Rows from block 2 of a small image classifier, named by matrix and row number. Rows with one number belong to one neuron. Each number is 128 + 32 x the weight over its row's rms, rounded and kept within 0 to 255. All counts start at 0. Numbers have three digits each.
After each neuron's rows are labels from the 100 images, of 14848, where the neuron reaches its highest value: "strongest on" is what is common among them. Only what is clearly more common there than usual is listed. The data: reaction-diffusion patterns (Gray-Scott).
# fc1: MLP up (model.blocks.2.mlp.fc1.weight, 512x128), inputs 0-127
# fc2: MLP down (model.blocks.2.mlp.fc2.weight, 128x512, transposed), outputs 0-127

fc1.474:124119161116125142110187092086117086114123115144108123099095135109081151148106158177105158138105087148170175160122131088096116104137129116078153138138131154119101069174130122132178108046113109102103103092144153147135129113133108176143101126100158127050117146114101158131187109069088107110101203163105118172128174081193127134121165228148195110062134182139125163116111139158105119095087
fc2.474:152050146118120127121159131113099148131133173218136148231122147141092240119123145146093106121070114092129204205100131164156131118124155133072136114069124113113108089142140152119112093106121098140121094129107110128134129115062115135152148114126127125117116146169110105146159159118131159148119147206109130121128111106165099151083113187133145091166127133136103117064053140156064123108129
strongest on: dark

fc1.183:122122137107135132106090145156166136135147062154063127183111118146125151148095147118043135131168151142083147141143132129077127157086165106155110094137094121135147133142112109148135103186120097093022155171142133116182095198092146078149167091128139173077180076144156160088156139090162056122115153169097157152161132103114106129099105122138099139156105154103071137075175135189140118092121
fc2.183:096126130165121085091132125029111111138147107127162165107108115123132112119143112104148094142107121127065105103161124094133130107126141135073133174105126142128107082091139158102110100089212145106205108173107109183044183075173055156122095171096158103199075148118096078159137119148093140109110139068161154102134136139171131117117132096141152130128138095133160120200150140076100151148143
strongest on: cool

fc1.409:140154122138151129134102167165105112187156080095134172121116102046159182122094130107097119102151131160147077118117067113168148162106153145143163161159073080126092086132139125154090111139156148085177124059184119085172168166157150131068180104157100140101155126096146107084090100066110116124157110161120145132128126081175162118069168140162108094096163162164161056141167160144153137134147
fc2.409:105134089120119122127189114119126158164100126164135111068114135094129121112154111158145107122069083107108121120178150110064154087112130115098103112146120127131126113119133116187118158128113120124076145135175213106147139058058141113164101114123120086153152117138083169126140144200148091128174142114045121167195118056125113116207125145113125153089103087141152231127133142112173141162144
strongest on: vivid

fc1.165:228114117120108119125115158107155109109122142148106147153152155113076168140146114116180131120124138128160108160132120183107192157108102076124084126143126213149188151152108150095109144119087108121128114144106168141129118100148123127137082143165125096123152075157099182123136141131104079121137135169106129209035172089114106125200113098071163145157060065098104162135089101153093164158143
fc2.165:076122140146162111179200129165121138115078109057099092067145097119181118118101133132120117129136085124130105091120127114139066150128169130142147115160125091125106141142217129162138111120131190091141107131199136071129197172162127108170166149128127124119088174100153054105133115085163126103139139078139113086167073121194107148128127134145087080143143220127137098102135131105084129112098
strongest on: embossed; stretched; grey

fc1.244:142126081160142133160134150147103146107122100117164130178206099126101134065117149148161087117121101074117087103096120150175167148151135100123090072128074179083151111144153118128108154150091126131159112115133115091188117126150146143166136066184167078149202118126165146116108201080127132135216181149117147165093137118148100141126121169055109088150103114127119067117098094166132145189114
fc2.244:117108117111120129134137122142151186101179124080127113102134145164131125157190132091107151127120140134155122077151056122127144084077118079184102148171162105127216144117095103055134148109122199125139224123153122144142160157139114065161120147113104128133103121104087134136162082132064064107124110128084116136101128112081112151130139088128162156071104127130150153116148127088137143089239
strongest on: embossed; grey; palette: pastel; feed 0.058 kill 0.065

fc1.147:129121134122117112166088168127117122075151147144158118169160104160081146146149104175173080121150157154090119140058148118096107154110129091102049079116138188108181165159096098034160124112079109140135177158079095154140081105134123141201089120133162135137137128124095164214138164146117100143146169153134121148044166177119081128118090177087132144117097093139114153141122134120152163132139
fc2.147:109165110090137121125174119137129150155095123121119101097123138061162115083115127154142127134042043077120109114183190107083127063149143133134132117144130093135076080133198128165128104128142124138061104108226190117136146105107144123126148141129133109132120133160103124094139134148161098098180154113060128140211076076224122141163129145132100089119124148134126175109125121115132127155111
strongest on: grey; embossed

fc1.241:105167111134111179071067141103134133206184138127139136169109088102097125140122172088134094146095179061085114099114101108150132108061157159108134111114103111163109122101161118115142071136101106157194110116109100160127145167137145167119187096154129173153165102111145092187121172106077160090109138111139115097103135167122143144140189141142061142126160134198114038096149125111154154139184
fc2.241:084115150095114104128193113094134090151108127064073074123151127135208084149151114116120187127170135228125114133140134132042064110100089096118120150112121173155128192155127106131139091126132157116099098142085169159068160135169091095090108195100136098119096107163139091170164120124127142158089175128093112097146130131174111067112102121130145156153135110124120156139164147134055120134146
strongest on: earthy

fc1.298:121146106126123154087062177126134090196155125139115184222146106101141142122091142126088137152107153096114149114121085175179127159065127123130104118126151108132142078105150106138163097179130135108173120147164094138170153183095156142121147065168165172150180079122113095173136133074118127084128127133112162105120109153087116116098172141102019138142158122177120065110079133121163159122163
fc2.298:079158139116119074133187143108153104150134119111111103034145126115144118133140133077124134125156145171130125121133161062055083125148137109108081167118096130117106152133125147149131121067154170123105107137100159134086143143161068123060161233129171130122045096109129104146167107171120195203102155123114123076169141147144152098144100109119201130137151117121157150155164124108074117111135
strongest on: cool; vivid

fc1.39:163120115184164180172152183103126109118098079111123129177176129133140140078123170164157117082092104091159118158104098155175147169116138117124120099127100138089147118144116134099178135118116106068141081124151103096143131146120115148173112120170161091092144138135146136150151162045087108138141171123109187169082158093136028151112161187081169102130084167114095071085075100186119138136116
fc2.39:118187078121114142110098131114117096147167117089114156091150082107138048149129132089124127142180149173132089131177109103126082111148080121169106189164103158153137142094106163138151187182127174111147171102101157174123147133198184152076129120139142125140115123121148140070079095135122116162086101061125128079119165138092184102124149055128080158175122138131121144147186099108206123114138
strongest on: vivid

fc1.379:144081137117130142141070122100078162028146106144180129127143123156085160118136101116156099147145133135139100144066124144195168152129158098098121054144105117110150139106122067072164117082120128152170169120107081101148087151107159109208145113156175161154158145099181137126124124116138078123130130172131176131122115182103120173100059138097158088078110094118144083168140096166167185152126
fc2.379:128207088132105113168167138124141076171106126098136116148125143087142098181135119161136143115090093126141111078191129089059149100155082138171127137105116174131137105178135178145140081147113112102083084129149188190121121095151099122103098179161128100133096130149097149096094144105132135124157192101067125140138131030143112102199140136122136098136123056118098171038124095130131134114132
strongest on: embossed; grey; feed 0.078 kill 0.061

fc1.294:142132093165125093186143141158111113104084146094128118110154118150116085076105108205144113117148094062069106115113128083154132107151110158108102079143092135114119132102152127097115207135111141151136159092142125118132094119155140178174149062121188118173178123089172147150110166073151132111188232093128152124088123138135099124143093191068098094136103140118078096121153098131133150193098
fc2.294:151100119125130119121100130154110166092129124123087095092153148148074106164221139074159131156131122161129087104160079188087183153075100104106113116157136156122205133212118120062126086131105147166164176126175117140138157096163141068159112149130133118136088143137080107101164062131063084119155129142096134157097100106112096092115113123127160122145105123128129157124170127102074165138213
strongest on: embossed; grey; feed 0.078 kill 0.061; setting: feed 0.058 kill 0.065

fc1.27:125108098106159120110057160070141192056144146104127138161077187115078174119111095125104099119148135119165127086177093125137167128158161139140160125152094138129116163099132102105112111114115198104136177142168100098153191166101105084101155124124118157129176130097128135148078113070145062071117110188140132152145131128114141189097082143148110085082157194173177066151121142129140136122082
fc2.27:114131171209115151098190133143139124115123114139140074061151095160126057111128153092180156166102122126122158174127211103129190139132101117133134117131165087149098131075130147180151108124140139161124143132123116090121118081096123074170151178134139099115105134118177087094159112174165099157118073104168137135194101175141129153107175017145170097093130171138136129160139106147109142132095
strongest on: dark; feed 0.078 kill 0.061

fc1.3:131112092135142102133044146129124173173134101144101145177127148099074169157101150096119124110159127142150102100101058139140132122085179120121160119115119105113114069142170096151120142166132167078118104097181087141169165205127175106108119087123103191119146134102106152124068119074130126074109126183107156098160105106100136150094144189152058137155163160218129080107121164135163164142153
fc2.3:087143162164123115112214117103128121144130141125141113079129173113173144133155123088089160114112139148117132138156126048141112109119113073134134166167142068138082099085151145192123103087158145131133089123152163109102136102175053114123178162094118093128060136122147071126175101186118151145091068054129102116173116105176135117129142079139167140088149196140139151137179115061108102105157
strongest on: cool

fc1.425:140119071113153142130085133132148176070129110101133081137175133095143115086133164128168103130112121096115104098140116155144150145128121113157074115173087179094163148134158118105148201160098184152131137104142171143144158106199109107158097082122193098111128123122132195149083154104140032104119131093097147152062176098174118177126123126089080122135064140094065093096136075148159154156139
fc2.425:137162166211117134134174136103122065176120105087106174152139100139106120141098129171099128081139137142111165157116152121110114187135110112091168148070128095130118070150129180145104074084105074081145129132096138101117072161108122170110142153171122110137108098126156095099183148103108218124168138179114132115122130144100120126144137203121210113142162083133121148074080094145047133106122
strongest on: vivid

fc1.464:158121119107112105074058176075126110033109106139098117168100171150099170158106099142079143099134125090095119117137101178155150142142089131104100105122141081153123160115064160052136117216194124100131156110117099125140142146106152166134163082155145123166139132126111134181147089088098139073116132114117147137160102125110116202128148179143122132189149129196137057101121146119140163124088
fc2.464:130093190129137153116169129141162097123136126118113120113146080138065037105148143112149141165192179164116187164168169104130124153119154101128150135122124116094133132135111180136180068037116111142129120126074096146097104116134111118087130165146145162111067132156147089062168085193151164191094097169159117106142159184147164106106149099142145128093145125133114145135046121115074103136109
strongest on: dark

fc1.274:143123118108144111117106162128135175046101155086122152132109167178114138176093119107108126116153134112138131130113090144113171104083120173139126149119117092118103158101124091076147096128110176076127173177136101146103152220069122085160165117127123166142172106085139092174120109094171059113103128176126148119160074155127109187120066135138101106182128180204160058120084175121131142147147
fc2.274:091122128175123152147150146120166176114158125099160070124110079179115068063144129131177141139109118085136126115108194046170160139146134140095128113128117174145148153098136099120146118069100133126149153142127111106143094092153128077172146186126121092115117150121163150109176106167141111108159052147162122116140127196138115157119133079117213089047150086140114105207143124183116079141117
strongest on: cool

fc1.10:138136111137112101114076154165165135070142149140125069114094134093081095126151111118109154163070139128136133094183173121115110065192139186066110113089151144120109156113123163117167167128152175109188118156161077153121133129128153178141104123065144151088081060119096077157108126142120124136082199041094128147131134101150106123116130066115074158147120188126087098142119115117190126105132
fc2.10:117081097099156117086111191105135153146181158111186124122126148130142118108123140101130119121145150048097136114151119106126147107098126145217091146115122148143102176112166145168130159161132078179083101147096153124141193034141056103117124128104109094192193145155167145168068116111133134142122101118119123080129130134178134118106142070136069137142096142118086137058204131083141117129141
strongest on: dark; vivid

fc1.406:102156123158139142094088158087178140181172146090173153200090103079131111143099120138098111135109164081091130080169121140159127069164118157101144118079137143191110137116126133115166085136139137145194169153149082177080156124134173136127147111123126155147154073124103075203103133118109161084084150097127144105132128174121117127164189121114051105149167166194119046117116161139151142111124
fc2.406:083124094107137139126177121159146103139144129067062066120144121119204050116124118105143192138179147119156112103150175085037106109099116144186084153096151134149112191084157114162159143132094131159073084148073162131105148136151090112081150205138128115164129103162152107147181134130170132188101154136091120067131122138142116107117098126118101135133120122127071157109155120099105084166128
strongest on: earthy

fc1.237:124120124115152144113063170100153092131164097164031122101115160113115124134110139172082132129103098117110107097144137148083108140148126094129157101114108123169118122121169058160126087192154131121104140111111144170138087182089117132107087126167154155068093162095116196155160101136161088081173165156118172141146113120081091138195118106118134161098151127139121066176091132162079213072101
fc2.237:125122148155209090128189141063167122126093124177198161134107119147124127163146092069147113162156117151089126154159133085136113111093190094094106119165124138132126132138111200122093160072104135165152132138113134143089181084119133122118165166143156095181089144136167076099143148111107168138088129095147171099149146155156155097101241122144144119137130126138126152101171135073181081185133
strongest on: cool

fc1.231:145146128168153146136069212161169097129074100095121125113160114108104104106123121141215072128092109102122102099153150124085181123132119116194113124134130209169161160180123164064124081119123101114170113125139127122141138085155116162144130150137134093135140086121134155132148164088083127140200171183130119150042120134166077121190142153090143154150095080111136120085159116096127085165149
fc2.231:104086168141122121160192107155127152118065136096114119102133057131137088106101111154139110189107075111147140144133144137143120161163168143083164082158117086116139093140190140181127128110144172144117120099186104073150159099138175111175150148101125067107073196111162051071121102142140093093122129096145123117160076131204121203118124127103101049160113166135150113128129115162119120143117
strongest on: stretched; embossed; vivid

fc1.143:184134102131171108105019161106118097051164159165132203128127169121145198144128164095166143104121136066184148104171089100162137100068158136112156110144131141102102125129105144139136072076098121149117107119105064136160132128117132014088118070158169154184144129101136121119082119118148099118151103142102125152149149160122135170137122125110097142149104140165142115094098145171157149107147
fc2.143:157071145150099131116148136131111181121109108092087038091137116116077071128149162113135163160115156231149124159143160164082185154151114113180141131141112143122131183124155118130106123087153200126126161118114124112103156094126099062112145184151122123065062123146108104125112076155134119162096104094158128139152164168175150145134157057137166138077136153158167142157207125114111114144137
strongest on: grey

fc1.327:143168132100142186089044165129176094135158116131163162130107131089105138138110156136178096113097158049113141110158147101158114146088178159085146114148137137107171158179135144099100116060160133136144110094166075136092141071101131124106173133159105164196145134139130152158141132111025137103094125097193098141113139117125122163136147173125116113097131148197147051084110104098169130106162
fc2.327:137077146094112105167141135142131109135089111072111060125138189116129127125197070088135194162153151214147133142148122171098088110157072117214152148135110131147104160170107179134136084139133123112149107155085130117085129132136110144085159148119134114120086113153117069100138104148174185211114131126126118098135129151139119067175099113133177152123112129131120152105138134096030064136122
strongest on: dark; earthy

fc1.146:095148082138148184117050175138158097191141086104150170148107098047124157116106178094142086108104158060128103081125101112211106127081133149116133130144119107158150096130151120121145119092073137157193134101147060130105148117162135097094147126130096197178163108100118123176105151118081159077127140145162108109145112146127123133131164135136062107119145168193125069104103146101163136097156
fc2.146:089107172087078110123171136126139094139149124091078065092162164119183128151149147107069179120148118206130130142141125127042103092124110117151119157112135158147085182168151103152165082151136144146093081154111180117098187158148087100089151180109139102097095125155145079161170114107131141198085141122092113092135139100168114052118098102127160163112140135138125142129166150135039121143120
strongest on: earthy

fc1.363:111119107176147157163078131137139123154117125128101154093142112140104081108138205161175112059166131125146091125156090159196123107101145071146119142100085148083172134133141174138116137099100138151132116113125140131181135102157139089122140091168131182134123128109189238152091153125137142101110089176159097090095189114151157121129103174134168140084106150131144050070116105118058113113185
fc2.363:121132193122105136106128181110125094139102081128150075133113161148124134107124147085124171158105156134116176139136137124125069172116129112088121134131097107134125142199092149106160077127153111098098098134115103123114132117077115167101142210166124136065048167151084056188153094165101195167101129024141141103174124115143133112127100141151133151173139154106169154154080173105124156113177
strongest on: vivid

fc1.334:119125121157160138106091111109107143202151150140078141140107176102158164134147145090105107124116107159101154103106048075123080094031153131091164161099125122111086072127090101167184117140124132081110101118130085136120128148138115099109131118104107162118135144102149081201181115117079144088085098168105122120130137137143136140139193180128156165099156118173115118119109163141098138102252
fc2.334:091094137122150130161204123098126171149081132083157063182144117108168130114162135119103116100128105186120080135084081155132105194094151126110132112155141192129205149189160060114112083102119173117160117118156194139106159166188102075156112146132125097108116132135111135173163120095059126068146152123099135121085100094176079123120127164124156081105123114136155134134175136122100129170171
strongest on: embossed; grey; pastel

fc1.176:145099158116122094100172102151129105093083170134097139060079166124124110102081123135172131084130111093129070140123103087147091072094114104136108147116137173046094119139087121114119109065141103159167139105134167145107114078219192139142085090089122148156062105152088136142126133083160144135118136112122111115147087121127145093097152140125181068108146125115136100142188105139197078181180
fc2.176:150120089125176135234103166120121125158141107123121140134188056133126131140111170116072153182084146181141142116113143184112126134157089147116105103087079104158130109143167111080097134148086108163085115078119116110130098170031114116100161141239103111125170140154141100125137109165132124113143132147111124116124159125096104170182098119127081150153145138092108137084079183133123171103082
strongest on: warm

fc1.337:135128130177171175087132128127153079158160161144093189125129175121148139149147181135066068157087108117080154126078142129148072104096174175079105106100129133161111151168139124087158079081136071120167087134133070112090119141123142144164155082144125136144097069098138124213187155082089131125143169158123137082066138176105135151129143198109110121090143100152064119144123118143121106140110
fc2.337:100118172120106121139133115082135138119084133148185096167133028151165104124087098129215099109144143147122166129137173179034112118148165138125136078112117122187131171180167118106100059133123159123084160103127136093115101097112141120099085168156119126157114128135124079130195173126136120106155217157103139097116091177142091142099115152126163102171093116147127163147181120120094124179127
strongest on: embossed; stretched; vivid

fc1.500:144086116118120110167092145125087128054144118142154104161177120190106154151144096145169124133152149136074111126074152147105114146128126110109064072112139177097151179150096098015161131083103106135139194148092077170133078130124132149205093131149162111144116116135122152197165147146138100124159161168150130122075163179101102135116088153087137139109095066121127153157145122150129197130131
fc2.500:105167105080133120123180121135130132159099135141113103105119157070162126106120133146140136127039048079116117101189167100075122053149131127125134129123128111125078084133199126161122101128146109143043096117216194123134142096101132126118145152122127112131108128183092117099141133145154106109167152121061133138219091055210130120162132149132105110121137136136115179096136137115122122158109
strongest on: grey; embossed; feed 0.078 kill 0.061

fc1.388:164115091164115096200098170107097127100071118051132104155166141127144141127084151185153137134150110072138117120092160099197146121160108137123087108122071109153150160110165108122124182124127133105136125121130126130174119150129120176121154050134195187150191107119143128130125193108126131118142179141125164151095166148127107120114133155075110073123072149160085019092095137127148147153082
fc2.388:155084103151136124088082109116131126109146102152090120138117154103080158146218128077174128146131107180143121107179078161149126097065164152114132126133129150118192174166165119127103058172132116156176155131149119113121154140159197040112142115144148122131071112142102111080161088122014106130163144176152152112089093110136122145131113158150117158157116160149144129130182122084130130185155
strongest on: cool

fc1.23:100177112153126096187158085132109119119028149153172137091135107141101083099135096161166129103163124186161087129122176043150095138101116104136124110185134121133171079076129176118174100057109145142125132129145143148148111092144124148153139128072102123168113096112186161089150162132093087138092131139170073214134148132155114098134172118147164112109115147074117106134092144085110100159179
fc2.23:168139169156154119129097170160143117113144128064082103167147134164124165105086187183103122098093162048142167119115126189170118167092150134114113123051096099083112145152102162109143154184122113106076094127122116075149112171088187120091091148151159131122139138125138147153114105170128161103146101114095114083160123095063148172098083139131121142198152119088191134100109185147137181096144
strongest on: warm

fc1.468:121172093155203126157153129096107133152107100043140128130149120095183109105087126161153108095129090162120099133137111138175141193104134114094150104127087109150114106100174093134123099140093140057110111057208198108146163172171113115132141157159153129179151068081187120144089138085121095032136143128102149149130107089163105145146169141097130085165121123158134111119109081152153126142157
fc2.468:148098095126096164135082142153137172098140127179155107132106097145022122163152112147144137118120169084144106112119175124130179099170074102206116144089119123150209123129093161048135144122121108143217142157098122174162090082119106195173067123153138077102099111119076129112142115176135117178193148136109113158082156133135139125136134154121133131148106094126074152119112130137178141111123
strongest on: stretched; embossed; vivid; cool

fc1.490:139169083140163163117142110122148100156146108106139123143119122040167142132099141106096150129123105156169112094136091095169156112129151175124171155143075075121125095130163129212123108116148135111141122064210122082110157174150108085099181087131132151141153138127153099104082119057129129117101139133116128122149129104187160148094219126171121126094161186188145027106156100133153110131126
fc2.490:108106085125129115138191122141118168154116123159134092077125114096140117076148124169154140116068080068130122139149150110078165103107126129097101096137109126132120118121132104188135138116116120138093147118180208094149143062064136109183104120129130076132139118135102179125159161175162080129190153146033127162181109056166086138182113160131114118077090111143137212109105125143137154161126
strongest on: pastel; grey

fc1.2:207130127178176175157156176127124093140136093132127138175146111093123126099121158180139141085095097107154102157090080134183147142087118126090108079111086102112147101120131108118161140133114122085202083100135100074165113157138129127187130078162159124127164118147128102165154191054100129130150137144140195148104177117120057120121182198068147120120084128081122088123091089167122112139123
fc2.2:110164055113123152139105132123102108126153121118129126094146070128125048138117136094158146140182138151124098134189118119121088102162087132150098161157095153157123134079127152145140190169112168146146157110099139225111135129173172163096134114128132142131130124131151169085062112166137088148074116051130137091134170147119174106123135055132076139187105139133074139175179108114220134134115
strongest on: vivid

fc1.185:160126088108134160148031153148150146107140075122112144156110108116082137138102175106137111105170120090164112074143064096128153119055125125136158129114089114105123108177159131163127125138058176113112122136177125138133158135124166029120139099173140184209167122152117156156083094078089110125147119198124110103149121127170160166131112201159089129138163139186157117102105139120115124144172
fc2.185:106108169153127121126165178125130132102084159137118063110139210102104155135171113071132169153093138198128153140163152136142104105152125100136112126164138116143093138141118158124139092097181143106133098124143116133084170098158068104125154163116137115073036131134122093145165103183112137152024115045139111120152148111146109111168176046138182162119133193148121121139161140086105100125136
strongest on: grey

fc1.66:120169115091150192107064134103124099122099114107193149130110131085086162128102138138192065107106110077114107051152133107190127113072159166140150136148088115132149151149170156135128078078086140138151114110151139109101120096131143108135140153136113142189118158088131158161127108081062149052148120177177110144129133117122158143152158176138092142117175135211177071106154143111167132135189
fc2.66:130083196138131131126163143107154085139105150109080064128151208102149138165177117080102183125141152220137182151166099203120059111120114107122117150132131113167091131165104125142132046185182130108118089128122111125099161156149114119091159145110141149086079113144129071140156128152138157160052127072108127102161123133131125087142112095145194135136118164144110130136152126083066114126130
strongest on: earthy

fc1.150:128179090208181158108145164116175138128149145086157162109125133109153124118095123107120122091182110111215109162123130113131171125084110157085104139102137134189128204104129116122155111098066110122173112150119157152127188119117054126135130184090117141190155041115119186197131130126091111086125091165154106140134084124108097088125155087094141115166115126142156139087156117104156087152172
fc2.150:147068191116152138142062154100115071111144121075086136133123132089102078141141133141104140172106076160105142078163100139088167104114145135133137108124123118122159158149148127073158113160139171090089143118170167114171167134141155108152097163126129026119128107107175126133093156101108117088132169111042139173141177059192121167141151124119194161084110098136138144122140154180065115118149
strongest on: vivid

fc1.204:145149110148148146097072132153144090194159113106184173160104091126123132152120196097181088111111141072098143081112076120203128129088129160151104118117095138143109117148150156159153087114105164116140125117129079176121151121152167115084174092170145191171168116074125139141138145102104154123107125167153102088128145133120138144115167135151063141132152121161139000097145146130109122104210
fc2.204:069133168101111105123157165120115095141109121096067064088153170103188117127147125106072182142150140197139112127166141102050063083110115108126109170131123157131117165164132116131109103123142146120118093141125150121070174142172074103088158200098124111081048130163113069161161095168116152174073138086092113083164110121165115089146101121128170172110150148120125163140151150100096126137137
strongest on: grey; earthy

fc1.142:094118125123118067146148133159146170128080163169192142166120155114163163131113125126214079129131116098165129156171157110188100099114140154025116129116142115084082140107134134098148158092151142156185070116128081127119129080136137140176147150116101109114140172159030082142088137151109148140093146047170099106125112080103138118177144128102122120093129125122148108125106120152196176120167
fc2.142:154110072095100119163115138143119148104155087104120109071115116140114136178135138105098144081170152162158150080081142146104153176164112116215119120105113126180120123153171118155183146152068171154099140122142185104172131223095095104091128128168145158170081111087193176121129112116161150149161111184108154091126162129150172130121082125093097122143116148103067155091110116091120072102072
strongest on: vivid

fc1.239:184144113097100126090102107144151104154183104153114160166082154062128150174105149069098103160162126157197135163180089137184185127110118148092146155102099096136101148095119133185098119143124134141182150141169117088158194142120114081044166093141127152123107137139124134062054103131118140116142100182152118200134124120146178126078122083138143111099139150194134083137123134161167102126122
fc2.239:156114117096136135115160115132134115124112134115104134043122160072133129092097129124143188173102101140121058153158126150078167133126162112144127104232146114132122132114110117190145167062131169109120108109164227087151189099109116081137108185132116077113131127154112137144095112099147067086098119126095142190167149051159101131156131067125140158071114134127153166153125118170140134143128
strongest on: stretched; embossed; pastel

fc1.460:155119082095109134145161119107067199109115086126147122180123105131134156097114124147101148100120135096132121119112058081142143180139122077131136103134108147083165045108137109130155176106142171099133124081161134157173098146144147148158103035174164142097159171142169123086085153129124139139157111099076173203119173076136118172120161187130106079133090137140103105093061159158159162114144
fc2.460:114095126212174148089102109158142084100124161126120148091144080116144037137099145142171104121124090106161138164163189166128150069138153126134101111095103159151091214160160138104100120205102114151164125149139121095119205106150137149155117149102137127167147039111153136114149133082109097171133188150149119088129118134148116090104131099122123116176105167185097161114168123130146133184083
strongest on: vivid; feed 0.078 kill 0.061

fc1.489:078074122141102122146116109123143164154171180118138125189121116138176167105115179137056131082172172081088164106085097078147099098136149121105097164092121143133146090129154040080144128156105150141140129154134073190103123154163110164171136097118127186150129155101126157231132149132095160142134143153119139099076140144126123127087160187140096158151129129146076090126105174104125194096153
fc2.489:072144142084138137121197108097134137146132130131155120114124113183113111122130121118068178164144096192129118160086193115053128183137125129114124104173122109113111154133089146129141147137125160119086070138118200140136115098110146100149018231088148083109103116152122175123121139155146112126121152151084138145151130108192084150080166126146150097133093155122177213137128132163135098103123
strongest on: embossed; stretched

fc1.42:091147115115148112110069188166147137175167121137157135156109153072129189170098129166088094108158126141130126075096145100124107075197142124124132134132104090153141118158166072124116116102133180087150134069204080118134116163168098159125155118098109182109124170041086134167085079113133100125141157115121114107115144140155148135085133179155105137133134202194125125151076173112187130147090
fc2.42:078113093169107090138208111170088129166101123176164149075136114139169157116111140096102131113121127122148125151105123080160152134119122108148131142136121090143073085058165150228119189182111100190157072162108193068163118112105125109126122126140128074117180127160139107093142146096154151206176098101108153109146125089127119089121144118121088118082135150149163124115193104150146092111093
strongest on: dark

fc1.8:171106099137104145084045159120153105118203124149135128183103151115121129140153162157132137127118086171090166115158120158159151082157149149066123137129131068099162121109100085080178108202173148064157138110120090129161106191089191160073127084093145175117091116099118094110113133115127126123140141125064133161139108116106155136130138127141138172132091146109149123125058175138127207089070
fc2.8:093071163140184120134224167112140124117097128156144140087136138125124132153094068051090101131184178141111101152143137082092121163139140105173092152141095194132106085120146215156125130066093161138159125142076159170141141106179072143121144172110167115104109144121149129129137105146133150167097140127181124118131147147188148099097129089122141085097109102165134150133174114044116096168158
strongest on: cool

fc1.55:097143108143115103102094141109117138182170155110096186203136109095121141134094214097118124106126131078127092100102085147161106169110148116116103160109135098156145091139158119115146102179128147110149089146172104129143164153169168115083156079162096183128169121104131113153084118071117139129118097140105127091099129113127120129061149157147069156141149164169100000097087182119177128130137
fc2.55:053141105108111083128153154161121097169104128124130083024131151121149127128137116123091158128140110153102121095165183049084109047137099126113084182151109120122067146140176111177147146110103125150088100157133168143092134130137072143103175205065150122127073100152107114131165108174128155184108148090089111096179115116159139068134088117118130140125133137135135171142162142077079127134128
strongest on: cool

fc1.493:109177101154162156110072200149114106149159122094144151115132167056128183164115156124122060124137102078089069091095114114146101095112156146101141153149096128136144157158151175129113135076114122122166120107187056111127188135162099069113138132147130161184168180130130171173133112071062153089131122144146081134131158104098154158139161157122097124108162137161128029087114132120123145096127
fc2.493:109050161142095110096147132106145089158120135161101068074156130104123115131141152076105158097124157187159169175156158147102150113117122092105098161130123092145081130175167094195123082169127125164128098148115176103087151105106126126093184159114142135088065130121097076112163077170156152206098127134096120103182110122149145057106115148148140155082121189144141195157167136104080140143113
strongest on: earthy; dark